python train.py --head_dim=64 --fused_qkv=true --lr=0.0032 --momentum=0.95 --nesterov=true --orthogonalizer="newton_schulz_5" --steps=20900 --epochs=13.7 --adamw_weight_decay_other_params=0.01
Rows from block 7 of a small image diffusion model, named by matrix and row number. Rows with one number belong to one neuron. Each number is 128 + 24 x the weight over its row's rms, rounded and kept within 0 to 255. All counts start at 0. After the name is the row's rms in percent of the matrix's.
After each neuron's rows are labels from the 100 images, of 14976 (inputs lightly noised), where the neuron reaches its largest size: "peak on" is the class under the peak; "place" is the part of the image that holds the peak. Only what is clearly more common there than usual is listed. The data: analogue clock faces.
# gate: MLP gate (model.blocks.7.mlp.gate.weight, 416x160), inputs 0-159
# fc1: MLP up (model.blocks.7.mlp.fc1.weight, 416x160), inputs 0-159
# fc2: MLP down (model.blocks.7.mlp.fc2.weight, 160x416, transposed), outputs 0-159

gate.297 091 [140 147 138 111 122 175 140 166 124  98 132 173 126 108 173 139 123  92 120 113 135 147 114 108 170 143 142 126 111 140 108 135 104  99 188  91 100 146 196  83 111 118 108 102 109  72 114 121 117 168 136 144  96 119 102 134 102 112 114 138 107 127 109 116 120  91 107 131 152  99 138  91 119 155 111 122 127 109 131 142 112 101 160 126 160 146 148 104  99 138 103  84 138 102 143 100 101 158 123 115 150 152 118 138 103 123  97  95  77 134 127  97 112 135 117 158 132 164 142 130 137 134 117  96 114 122 117 133 151  99 127 158 175 108 184 104 124 117 130  93 158  91 117 131 133 122 130 169 150 123 132 153  85 142 134 133 172 117 128 165]
fc1.297 100 [119 137 143 169 152 123 124 131 140 145  90 101 135 109 101 102 118 134 113 108 132 126 122 104 115 128 149 150 136 122 120 116 113 157 121 127 144 134 110  95  66 128 118 132 154 127 110  98  89 107 129 160 152 133 128 152 113 195 138 164  86 122  94  98 127 124  93 137 148 137  90 163 148 103 109 104  90  99 112  68 120 127 127 123  96  97 128 114 126 120 110  93 127 125 121  55 161 111 143 130 117  99 100 133 124 133 129 115 160 141 116 112 107  96  97 129 153 120 115 134 133 121 120  84 129 155 137 101  93  64 166 170  98 115 136 119 139 139 136 117 103  93 114 143 121  59 143 117 115 131 134 133 145  79 109 124 118 167 125 184]
fc2.297 092 [166 171 147 119 152  85 132 116 155 134 130 108 157 159 144 144 145 124 132 106 163 113 125 105 159 122 141 196 104 127 131 156 111 117 110 133 109 119 172 115 120  99 111 129 130 148  61 186 158 164 133 139 112 114 171 126 144  46 122  76 147  99 121 168 119 129 121 114 139 156 121 123  82 166 127 135 111 133 149 125 116 181 147 156 151 131 103  87 135 118 114 137 107  95 104  98 114 158 160 134 124 154 147 115 158  97 124 115 126 150 117 137 116 110 134 114 146 143 116  92 135 122 109 118 142 100 121 155 106 126 140  87  87 122 137 149 134 107 114 129 120 124 131 110 132 101 129 149 118 116 125 110 126 135 138 163 134 168 116  58]
peak on: minute hand
place: centre; bottom centre

gate.166 113 [163 135 133  93 103 103 132 116 145 153 113 113 141 164 124 122 122 168 103 105 148 125 123 114 107 159 105 126 179 163 123  94  90 172 140 141 138 151 142 111 141 145 110 164 106 182 154 159  92 124 155 130 168 157 132 146 153 145 120 151 123 189 150 160 108 143 167 118 152 157 142 175 105 147 128 129  70 132 129 147 120 101  88 186 110 132 145 159 108 113 138 144  96 152 146 134 169 187 139 135 134 128 144 145 157 157 133 120 147 111 122 143 167 112 134 164 128 146 138 106 123 142 141  98 121 141 109 124 122 123 145 157 116 133  92 175 183 171 125 144 120 131 131 107 147 134  95 146 125 133 125 160 168 136 126 151 121 129 138 111]
fc1.166 091 [ 93 150 129 122 129 110 107 133 107 104 139 147  79 115 122 125 157 111 112 136 156 132 112 131 156 131 118  57 109 116 112  88 120 191 143 162  86  83 142 102 122 136 132 132 113 150 124 117 117 123 162 106 106 125 109 132 125 160 136  88 149 124 144 111 134 114 100 161 132 127 112 116 160 141 136 143  96 107 122 155 123 167 110 104 107 144 128 154  96 161  96 140 153 147 124 133 130 131 133 138 111 155 124 163  95 138 137 138 117 152 127 137 172 111 115 112 106 110 137 128 113 115 115 161 179 140 132 162 132 140 113 134 127 123  92 120 125 140  92 112 144  91 117  92  44 140 127 150 117 111 195 110 108 196 182 140 106  96 111 134]
fc2.166 116 [189 166 162 140 118 144  98 118  75 170 131 108 115 138  92 101 119  99 113 139 132 122 134 134  90  94 173 133 133 127 103 118 129 150 100 110 136 165 133 147 142 146 128 126 137 126 103 129 128 175 115 135 152 142 173 124 138 148 103 124 118 163 103 140 100 148  97 128 144 160 150 165  94 171 126 119 176 138 108 121 174 114 158 136  77 119 126  68 105 144 129 127 114 115 117 162 160  91 161 126 124 148  80 134 140 112 103 122 158 177 158 117 125 107 144 145 110 128 141 153 121 108 152 159 130 129 111 125 150 118 121 166 112 157 122  87 136 170 105 128 153 105 112 140 146 124  78 137 130 138 131 124 130 116  58 109 136 125 108 115]
peak on: minute hand
place: centre; middle left

gate.174 095 [106  92 140 120 111 132 135 141 106 101 136 119 143 140 137 130 149 147 113 144 105 114 176  97 139 130 131 163 134 138  64 134 148 108 105 101 183 146 125 148 138  87 112 108 112 174 116 157 150 152 156 132 143 153 118 163 110 137 135 116 160 115 118 103 133 112 132 104 141 119 184 118 132 115 134 109 101 106 135 135 132 128 167  96 147 188  95 139 117 127 125 136 148 106 146  85 107 107 136 149  91 114 131 157 118  95 112 125  92  79 137 152 136  78 126 147 112 108 142 153 161  99 142  86 127 161 137 145 106 159 121 122 113 129 115 180 145 132 122 128  90 104 173 147 137 143  97 131 114 151 135 141  69 143 156  98 106 192 120 152]
fc1.174 100 [116 113 108 125 111  97 140  61 130 116 138 132  97 152 125 158  95 165 131 146 113 167 139 134 137 151 153 129 160 138 124 140 164 178 160 105 137 116 141 113 118 134 168 109 109  97  75 121 127  97 153 145 145 118 109 165 131 151 130 150 155  94 124 140 112 101 175 138 155 106  98 157 174  97 125 130  91  95 129 119 116 109 156 143 131 117 136 133 110 129 145 147 123 122 119 144 143 116 158 127 142 166 123 123 106 115 154 152 171  95 107 138  93 153 103 145 105 123 133 129  93 116 159 156 109 148 138 106 164 111 158 154 172 135 123 132 172 149 121 126 148 156 101 138  88 103 131 139 124 104 130  88 106 204 150 150 154 115  92  90]
fc2.174 099 [ 99 103 131 155 114 118 176 121  97 116 127 122 132 113 101  73 147 164 141 113 142 149 151 106 159 116 128 133 171 130 121  77 171 144 137 124 115 180 112 135 118 121 166 165 118  98  73 137  79 161 142 145  91 148 108 118 123  85 139 105 130 163 125 113 137 167 156 129 154  81 107 153  87  98  99 111 135 145 167 129  90 127 129 137 101 138 130 118 132 127 136 120 139 136 134  85 106 122 157 125 139 138 134 120 129 130 115 101 105 128 146 100 132 160  48 125  90 135  66 126 114 122 125 131 110 131 145 150 171 136 121 116 130 112 134 123 134 121 154 151 166 143 115 134 129 107 126 114 142 137 123 110 152  90 124 153 100 182  87 143]
peak on: face
place: top centre

gate.412 101 [159 123 107 109 128 115 119  98 129 128 140 137 121 125 143 121 124 120 134 162 172 102 103 137  83 117  96 142  95 162 157 125 105 124 110 152 109 106 178 135 111 125  74 101 124 169  95 102 155 113 185 108 138 130 155 130  92 169 142 140 101 126  90 129 100 130 125  78  99 122 129  75 100 123 135 134 165 109 139 104  97 130 133 174 121 151 118 117 113 115 113 102 157 124  74  65  98 123 146 125 114 149  65 128 116 108 144 101 136 139 118 113 137  91 128 121  96 117 113  95 131 122 164  96 162 137  93 133 133 118 107  96 129 122 137 163 110 110 123 127 154 117  91 142 165 113 118 111 122 122 151 145 130  58 120 128 129 143 152 134]
fc1.412 088 [152 131 109 106 156 151 160 142 116 155 158 103 148 108 119 132  94 112 123  72 157 144 107 129 108 163 129 135 106 143 139 145 105 128 141 120 121 133 111 150 146 129 148 152 118 138 113 127 116 151 111 127 129  92 140 131 134 143  89 151 121 191 111 149 114 139 177 141 136 113 107 158 122 136 127  87 131 131 136 111  77  84 119 117 103  67 142 125 163 147 114 101 139 103 181 128 152 147 108  66 120  80 107 144 123 172 161 153  92 108 149 120 142  90 105 124 131  90 149 115 111 143 154 161 114 100 105 158 148 114 116 116 169 128 153 141 117 117 190 126 110  94 134 153 154  87 138 162 120 137 143 126 120 119 160 151 150  91 158 114]
fc2.412 102 [124 133 137 106 145 125 149 173 156 123 134 126 106 125 180 130  80 121 127  93 141 148 128 100 168 142 119 121 121 147 130  96 149 139 116  96 124 181 159 141 120 132 172 108  77 142  88 109 112 111 150 143 135 149 155 120  82 191 120 152  98 101 130 120 133 126  93 120 126  88 111 112 110 169 127 133 121 164 156 136  83 141 115 184 136 160 132 121 146 127 122 155 139 112  86  82 113 135 150 160 160 116  71 100 145 126  99 106 162 159 113 103  91  83 118 115 138 183 121 134 100 121 174 109 110 147 115 125 155 151 135 131 132 119 107 107 160 141 103 140 153 102 146 129 131  77 102 128 124 145 142 117 134 139 134 106 122 121 140 123]
peak on: minute hand
place: middle right

gate.16 105 [127 107 127 102 124 142 146 116 170  79  87 103 100 140 140 136 162 129 138 108 152 117 143 112 146 132 182 116 108 146 104 149 156 185 134 130 108 131 163 121  92 177 123 134 143 121 120 112 112 135  93 134 124 155 114 153  97 123 125 180 143 109 134 138 142 155 113 120 143 127 131 128 119 132 144 136 120 130 134 148 134 118 141 157 101 116 162 105 116 130 138  82 144 108 151 150 185 157 143 134 111 162 131 118  75  94 163  95 178 138 145 136  97 100 151 132 166 108  94 147 113 151 114 110 105 213 103 125 105 134 131 110 114 159 153 139 148 113 113 121 121 142  60 164 146 113 103 124 139 154 160 148 105 117  99 174 129 135 128 123]
fc1.16 097 [135 149  91 146 153 164  98 174 163 145 138  93 161 128 104 125 107 104 100 117 124 113 134 127 139 101 135 149 113 140 102 128 132 130 120 129 100 145 120 120 131 118 115 117 134 126 116 123 107 119 132 104 130 169 112 108 125  98 145 147 123 115  70 153 132 130  83 137  99 117 142 114 131 205 142 122 130 150 151 109 140 149  90 103 140 105 130 123 173 106 141 114 145 119 131 125  94 106 152 158  90  85 111  87 134  98 139 155 103 132 101 147 142 159  50 116 121  96 159 101 181 138 136 120 137 114 108 119 104 165 116 155  94 107 142  93 128 139 165 125 122 132 123  45 114 123 140 114 113 121 151  98 170 155 111 119 116 123 126 169]
fc2.16 095 [182 185 118 102 174 161 101 126 159 130 134 149 152 154 166  72 140 155 124 138 106 146 136 120 136 143 100 125 115 134 121 125  94 124 127  88 131 122  67  73 160 121  93 130 106  98 111 117 118 115 149  79 132 153 138 145 136 141 114 146 174 135  96 110 131 122  76 142 102 109 132 159 112 172 120 145  88 128 162 130 154 103 124 144 128 136 106 143 164 115 110 113  91 150 116 143 139 130 166 106 111 140 179 126 137 112 155 151 107  99 154 133 163 131 118 155 117 103 154  84 154 110  95 121 144 152 155 120 134 144 118 132 128 148 134 124 146 123 125 154 138  96 116 105 150 131  80 147 129 138 101 145 113 137 123 142  91 140 185 100]
peak on: minute hand
place: centre; bottom centre

gate.31 100 [ 93 137 132 119 110 109 147 145 118 109 117 117 115 109 147 117 146 119  97 132  86 121 130 118 110 148 120 123 153 152  88 135 132 137 111  87 122 112  77 133 157 157  95 105 115 176 139 119 102 134 101 140 109 113 152 103 123 123 108 125 103 140 124 164 160 160 125 131  92 163  98  92  97 114 127 115 133 108 158 130  82 134 133 110  94 135 171 119 102 113  94 118 113 136 149 137 117 133 168  75 109 140 166 118 155 143 139 116 126  84  80  91 147 114 102 120 135  78  90 135 132 151 128 130 138 130 132 150 157 117 158  83 180 104 152 116 139 131 138 117 122 105 161 115  62 153 119 175 128  46 127  99 130 138 127 107 113 123 144 127]
fc1.31 106 [143 124 140 108 126 121 146 178 119 126 100 158 132 103 132 103 119 100 118  70 117 159 114 112 158 124 118  94 128 160 154 108 168 152 116 113 120 145 121 142 102 164 129 122 113 126 158  90 143 133 117 141 131 169 101 152 142 101 135  98 110 163 150 139 151 179 147 161 144 131 114 166 105 141 139 111 120 145 111 140 104 133 165 113 123 164 101 161 106 137 106 136 145 111  97 164 178 146 157 107 129 107 134 129 141 178 164 135 144 165 124 189 149 111 160 128 113 118 100 187 181 146 139 161 152 131 116 157 132 125 163 169 112 149 108 133 159 147 143 151 118 148 132 131 125 132 114 130 140 134 132 119 151 165  81 118 111 122 171 177]
fc2.31 091 [138 137 137 157 146 168 127 143 137 106 125 153 140 114 126 179 146 135 134 117 126 143 113 181  89 128 156  73  92  90 145 126 106 135 145 128 169 115  79 101 122 119 190 104 145 156 157 146 121  90 129 112 119  96 154 134 116 134 108 123 119 140 119 180 151 170 136 113  67 105 115  88 164 138 207  89 145 115 104 128 105 138 154 106  97 119 150 131 123 134 112 118 117 125 130 148 121 120 114  86 123 122 139 117  89 125  90 116 121 149 125 115  86 152 130 155 111  96 102 144 141 101 129 139 145  96 128 130 115 107 166 121 141 153  96 155 148 149 140 131 145 150 115 138 134 156 145  77 104 102 147 125 113 121 115 138 115 167  87 120]
peak on: case
place: top left

gate.45 102 [132  92 117 137 153 124 128 139 143 128 176 140 128 152 143 128 116 144 129 109 164 154 145 114 166 141 130 163 129 142  97 111 136 160 111 111 161 133 128 128  89 177 133  98 167 114 125  89 136 114 163 119 132 156 105 132  95 139 171 134 121 140  89 145 116 194 144 143 141 138 132 148 155 106 137 135 149 154 126 115 146 153 156 168 163 104 145 126 131 141 149 113 113 123  98 164 140 163 106 159 156 119 123 110 111  92 127 149  87 115 149 124 129 151 127 157  98 138 120  93 151 130  84 118 137 103 134 153 106 122 140 112 164 111 149  93 118 204 126 136 178 162 160 149 146 151 117 126 128 183 128 133 120 161  83 125  98 189 135 124]
fc1.45 094 [143  95 135 111  91 151 153 133 119 131 128  79 123  99 137 105 144 127  93 137 131 164 111 164 110 132 102 103 121 118 180 161 126 113 118 140 173 152 100 149 191 123 104 124 106 132 146 121 131 132 151 106 152 136 122 130 113 126 122 113  96 134 176 141 122 178 120 111 138 151 216 155 114 126 116 137 160 161 103 127 146 139 147 165 123 186 157 115 121 147 120 103 135 133  93 133 166 190 171 127 148 156 154 124 105 145  86 136 104 147 142 126 115 165 147 151 138 139 100 121 129 119 124 108 123 111 114 118  83 105 113 151 117 107 171 133 137 118 139 125 130 164 138 164 116 124 129 143 137 165 134 164 119 127 148  81 150 145  95 149]
fc2.45 094 [169  93 146  99 145 151 148 165 127 136 123 102  81 131 115 168 100 143 134 114 120 139 151 103  99 122  84 123 100 166 136 115 125 118 145 146  88 129 131 136 111 135 114 146 122 125 127 145 144 188 161 150 106  67 123 133 120 151 112 144 143  80 103 111 146  83 142 132 159 138 159 136 127  85 138 133 139 150  94  92 138 114 109 116 153 117 126 131 134 131 154 124 169 167 104 161  83 145 134 113 107 110 144 142 107 144 115 121 173  84 123 162 150 125 118 151 125  98 139  82 131 151 189 123 152 138 125 110 142 154 135 106 103 132 130 132 174 124 119 116 117 180 112 138  81 123 141 110 129 126 125 125 139 143  71 146 153 101 107 181]
peak on: face
place: top centre

gate.14 099 [131 156 142 132 145 137  91  84 130 104 103 137 121 112 126 138 148 120 164 142 147 153 111 113 124 130 176 169 161 102 103 142 138 129  93  87  89 154 122 111 124 128 128 143 153 111  99 120 132 116 168 152 104 128 146 129 126 104 165 116  91 141 141 142 115 148 157 156 127  81 135 100 122 127 116 137 102 119 191 165 165 102 133 140 126 129 112 160  89 114 151 119  98  77 198 101 103 149 121 123 137 100 136 107 113  80 103 119 120 103 120 176 154 131 195 118 135 126 115 108 113 141 131 175 167 147 163 129 143  84 160 159 168 139 134 122 148 141 113 124 119 132 138 127 142 116 159 127 150 100 126 104 125 132 150 144  79 124 149 108]
fc1.14 097 [121 170 103 131 112 120 105 115 156 156 145 145 140 122 104 167 115  91 125 149 147 145 164 148 126 111 127 122 118 108  76 139 120 135 161 166 111 108 147 158 117 151 117  90 177 132 147 123 110 127 144  71 136 173 127 120 167  81 135 129 156 156  93 107 122  78 121 103  97 132 129 112 139 150  88 103 126 112 135 144 157 132  97 130 172 107 146 119 108 132 150 145 154 146 115 116 128 102 138 116 153 141 158 190  95 113 109 114 153 110 120 158 150  88 113 139 107 175 138 100 107 136 115 139  85  88 174 173  98 147 103 134 121 114 116 141 115 143 111 114 120 121 122 140  98  73 106 124 121 138 131 114 140 105 137 123 114  84 130  76]
fc2.14 094 [115 179  89  61 129 132 141 171 163  96 121  82 152 113 155 113 149 117 141 133 144 120 110 107 110  96  88 113 119 139 142 148 121 168  89 153 126 116 124 152 138 138 126 143 129 135 153 132 136 125 116 112 146 108 133 140 111 145  71 146 101 133  80 123 123 163 159 140 116 156 114 153 143 147 141 113  96 113 131 131 134 140 132 127 117 130  57  43  88 155 123 125 102 132 131  90 111 124 130 138 139 112 160 162 141 107 129 162 128 155 149 154 135 137 154 121 158 192 153 140 121 111 125 122  84 155 149 112 147 142 106 125 110 130 151 159 150 113 142 130 161 105 111 120 125 117 140 156 113 111  87 150 104 159 164 155 109 152 122 157]
peak on: backdrop
place: top left; middle left

gate.257 100 [151 101 117  96 127 159 107 129 126 162 155 119 128 133 134  92 134 134 133 156 131 139 100 172 151  80 100 172 153 139 140 156 116 163 125 114 133 147 166 149 134 113 108 151 141 109 138 125 112 137 121 129 130  62  81 113 112 101 127 141 137 136  93 135 121 140 163 134 114 148 152 147 118 152 136 124 133 140 126  96 155  99 160 183 157 115 124 142 111 138  84 144 139 124  98 148  88 206 134  75 138 128  96 139 128 150 155 166 193 136 132 110  89 122 111 116 108 124  72  93 139  81 105 118 156 132 165 122 118 135 112 115 117 122 102 136 123 105 148 123 132  78 128 115 135 146 109 112 122 149 141 139 110  95 157 123 132 100 162 100]
fc1.257 098 [134 137 108 118 142 118 140 172 113 117 120 100 121 113 119 150 168 133 128 174  92 117  95 156 125 137  87 127 127 106 149 139  99 157 163 121  70 152 136 119 130 101 127 132 163 166 116 130  87 108 109 105 135  98 106 109  79 108 110 134 108 159 100 101 125 102 154 152 135 166 112 161  80  91 128 133 145 158 120 122 125  88 167 146 132 125 141 136 171 125 134 101  94 116 129 115 127 113 103 100 173 144 110 145 147 136 127 135 131 124 151 122 115 157 143 118 197 114 148  99 125 127  99 175 108 150 152  99 148 107 109 121 123 149 138 124 119 136 137 123 115 145  98 139 178 139 176 149 117 111 150 186 139 156 147 162 177 117  88 115]
fc2.257 094 [101 113 106 132 125 112 124 146 108 134 109 133 115 149 172 140 144 154  90 141  97 165 130 101 143 133  89  93 128 110 159 147 105 169  96 158 157  94  85 174  99 125  75 117 140 149 127  88 147 116 118 138 108 149  86 126 160 131 118 125 108 122 133 151 149 185 149  85 138  99 164 155 145 136 123  92 150 116 116 117 157 127 121 106 155 120 123 152 167 147 149 121 141 115 108 105 115 105 176 122 105 139 117 129 144 107 139 139 140 101 118 164 164 143 146 132 140  95 132 120 111 171 202 148 108 149 125 145 182 129 101 139 114  90 190 119 125 128 116 148 134 152 137 150 139 141 122 125 155 148 156  92 127 120 153 128 104 129 159 103]
peak on: second hand
place: centre

gate.162 095 [117 154 129 119 124 100  99 126 118 120  62  95 170 129  79  99 120 142 147 124 184 139 153 174 125 107 103 102  98 110 146 131 156 179 101 140 184 117 154 136 124  96 149 153 118 107 126 113 121 140 117 113 144 127 131 121 149 115 114 152 142 113 177  93 156 106 130 120  91 118 144  99 131 137 120 130 121  77  67 179 130 124 133 183 139 141 146 135 164 141 126  93 114 133 141 106 127 125 174 137 125 127  48 133 151 104 136 140 141 119 128 157 144 115 149 128 145 135 183 145 152 148 110  91 123 144 148 121 147 121 155 152 101 111 141 100 123 151 167 109 114 112 133 129 119 134 122 115 113 159 138 135 130 112 165 141 109 131  88 112]
fc1.162 098 [109 146 109 113 135 123 125 117 109 124 153 133 115 168 122  78 136 104 108 145  80 137 153 141 131 117 111 137 102 106  97  91 110 159 141  93 148 165 156 131 114 190 155 135 141 117 126 128 118 143 100 129 125 120 133 132 116 148 112 142  71 106  68 106 126 156  57  97  76 111 117 117 148 123 127 123  95 137 133  67 157  89  99 123 129 177 123  86 121 132 104 142 160 120 126 128 100 119  99 153 127 101 178 154 135 120 133 113 145 104 124 105 118 148 142 134 142 145 150 158 115  97 120 115 119 150 147 120 109 107 150 117  96 112  66  94 123 115 104 159 102 129 147 138 132 112 147 139 132 112 132 107 114 107 190 129 109 130  87 135]
fc2.162 076 [ 94 145 128  92 163 123 114 155 110 157 129 187  89 139 179 121 112 138 125 128 105  62 126 142 121 134 103 105  99 166 174 132 120 116 120 106  82 124  97 140 103 122 151 105 159 129 112 119  84 135 110 156 105 140 100 113 134 118 131  94 157 138 113 141 134 105 123 103 132  81 137 117 101 158 144 126 111 154 142 173 125 115  87  82 112 105 134 135 108 144 124 125 139 121 108 122  89 105 163 112 149 107 113  87 150 142 139 134 115 128  79 125 133  87  86 105 180  89 139 160 109 121 137 106 130 134 118 153 103  91 121 142 151  97 130  88 146 123 134 114 124 145 139 115  81 120 150 142 146 124  85  88 147 118 133 178 128 118  98 131]
peak on: second hand
place: centre

gate.298 107 [ 57 123  86 100 125 116 133 128 127 117  98  96 100 104  95 131  86 108 116 191 232 111 158 133  86 158 110 113 111 114 121 131 123 136 115 149 128 158 134 140 150 130 128 114 128 120  90 117 115 136  84 129 143 115 145 127 130 148 120 135 134 115 142 127 119  97 103 140 137 164 126 152 121 135 136 157 176 134 132  90 116 145 112 160 121 164 133 200 114 166 111 102 103 127 159  91 123 100 145 125 152 137 128 182 162 112 140 116 150  98  97 109 149 105 132 142 173 103 154 112 107 114 125 130  98 120 159 113 125 131 118 151 128 138 119 125 123 143 159 115 135  93 106 153 181 131 131 137 121 140 148 131 113 107 137 127 144 122 118  83]
fc1.298 096 [134 134 112 159 143 137 124 105 116 105 135 117  98 128 112 159 124  87 138 144 137  98 175 101 160 165  93 110 123 158 130 118 109 123 114 130 157 172 179 168 125 141 164 148 131 110 130 118  84  38 107 157 124 105 110 129 101 144 142  91 140 173  90 130 161 160  89 111  85  92 139 142 162 133 125 145 152  73 127 100 126 117 120 134 131  96 138 101 105 153 135 160 104 148 138 149 150 113 115 108 141 110 136 198 148  98 126 108 143 139  91 111 143 118 132 137 128 122 108 139  96 132 111  87 131 122 135  86  95 139  91 157 114 111 109 102 118 113 138 117 111 131 117 115 131 122 115 148 120 173 136  92 153 115 112 130 156 139 108 124]
fc2.298 099 [118 146 100 109 160  87 122 105 137 124 123 127 141 157 155  87 126 150 100 151  91  72  77 131 116 142  87 139 178 121 129 143 120 134 110 164 100  99 115 108 137 138 113 119 114  92 110 136 122 154 157 131 140 125 114 120 156 162 113 133 113  82  98 149 143 112 123 128 114 124 150 127  95 146 133 113  71 154  83 228 137 119 109 101 104 138 123 125 109 137 158 127 145 170 102 121  97  79 121 115 117 121  83 175 147 147 126 126 138 123 128 116 129 116 136  80 139 112 126 147 114 126 156 144 123 142 135 188 149 116 126 123 140 137 118 109 123 137 112 127 165 143 149 170 142 133 170 125 138  98 110  90 137 120 137  93 118 132  96 101]
peak on: backdrop
place: top right

gate.206 091 [117 113  99 108 120 102 109 184 115 153 151 120 141 124 130 138 155 127 115 135 121 105 126 160 177 157 123 181 158 170  85 146 122  92 150 127 158 171 144 125 114 141 100 169 108 147 136 104 147 128 141 175 115 106 125 161 122  97 142 158 102 142 147  67 155 120 117 114 132 104 107 155 149 120 104 122  98 133 119 116 166  92 105 142 123 147  92 116 144 138 143 135 131  90 117 155 138 131 137 116 137 141 122 106 146 168 134 140 133  89 117 124 114  58 123 125 159 116 153  98  98 159 168 122 143 105 145 184 127 139 185 104 139 113 120 140 166 117 121 127 106  80 120 116 153 142 109 104 130 145  70 114 133 132 137 113  99 115 109 149]
fc1.206 091 [114 106 140 149  94 130 170 122 135 181 116 158 135 117 130 120 121 138 133 144  94 101 101 130  98 176 109 106 135 145 102 127 108 100 118 111 181 146 116 125  83 117 148 122 123 144 129 135 112 144 133 125 105  92 114 168 113 140 166 115 113 150 155 121 129 124 129 139 144 163 162 150 102  96 140 129  97 133 149 123 103 138 188 126  89 127 184 106 133 119 123  91 119 117 138 125 127 146  95  89 125 114 137 131 142 157 130  96 105 118 124 119 126 128 105 155 133 138  65  55  71 118 122 121 117 147 133 143 115 101 169 128 163 136 138 153 174 106 102 118 164 145 149 110 108  86 154 137 130 148 177 176  79 112 137 117 141 115 126 118]
fc2.206 102 [156 110 124 103 143 151 156  92 138  81 167  80 120  99 136 149 144 127 149 110 118 105 150 104  91 112 125 109 115 138 135 143 160 120  84 108 172 105  99 102 107  93 120 116 119 124 123 141 119 120 153 135 122 149 134 127 137 114 102 128 103 131 140 155 164 119  99 181 113 150  96  98 110 113 101 190  90 129 115 133 127 110 111 141 149 143 147 100 134 125 112 143 107 150 135 105 153  98 103 124 131 165 155 107 145 127 150 114 132 128 105 122 160 169 109 124 151 140 110 152 137 119 101 113 191  57 118 118 134 147 157 142 108 145  85 112 118 150 154 135  83 164 128 114 151 127 160 127  96  94  88 167 120 108 167 112  78 119 138 111]
peak on: case
place: bottom centre

gate.302 115 [134 135 111 149  97 104 148 160  93 133 107 160 231 173 137 105 133 135 141  80  81 176 122 119  93 144 140 146  90 138 119 122 158 129 116 137 133 147 127 153 106 148 115 127 114 118 143  97 133 127 130 147 114 151 174 139 135 128 129 184 110 118 141 144 129 109 123 185 132 152 130 145 108 124 154 129 118 115 126 130 162  74 151 108 127 132 143 123 124  76 144 142 130 132 147 108 114 133  98 130 106 115 118 108 110 100 160 156 131 137 131  94 135 151 103 128  88 134 116  83 138 139 148 131 134 151 177 157 110 120 146 125 168 111 126 133 128 133 162 111 170 103 188 150 117 141 174 131 142  96 147 131 135 104 156 165 112 108 142 111]
fc1.302 100 [150 111 101 158 132 115 135 165 110 127 132 110   1  57 121 129  81 108 142  92 129 145 147 125 122 155 115 133 120 123 128 110 118 112 132 126 126 161 130 126 138 123 129 111 154 123 127 115 110 133 159 140 114 145 122 130 143 120 137 131 121 140 136 107 129 114 130 126  66 143 105 145 147 105 140 133 119 141 168 154 158 109 102  99 108 166 128 131 139 225 140 154 140 118 139 105 130 135  95 137 135  83 127 151 135 165 129 148 132 101 104 156 142 114 163 117 122 138  98 126 138 138 162  93 121 152 165 160 145 122 121 128 184 135 125 151 138  92 150 139 106 150 138 140 122 118 119 132 130 135  89 137 155 111  84 111 134  94 136 131]
fc2.302 096 [110 122 128 117  70 141 143 147  87 122 112 131 117 132 109 104  96 111 105  40  84 152 114  88 141 166 129 119  81 118 112 115 137 131 173 141 179 124 104 106 112 136 127 143 161 149 188 141 165 106 139 105 123 142 133 121 123  86 135 100 120 128 126 135 121 123 129  68 145 119 132 135 125 124 149 137 116  98 130 139 134 132 118 189 136 106 145 153  98 170 157 123 107 142 148 128 119 136 117 105  99  71 101 129 164 128  85 144  97 152 179 119 132 154  86 127 111 129 137 124 156 135  93  93 106  86 126 119 120 107 110 155 124 134 101 146 110 133 103 141 118 129  93 111 160 129 114 128 111 133 110 155 112  81 153 125 122 142 112 121]
peak on: case
place: top centre; top left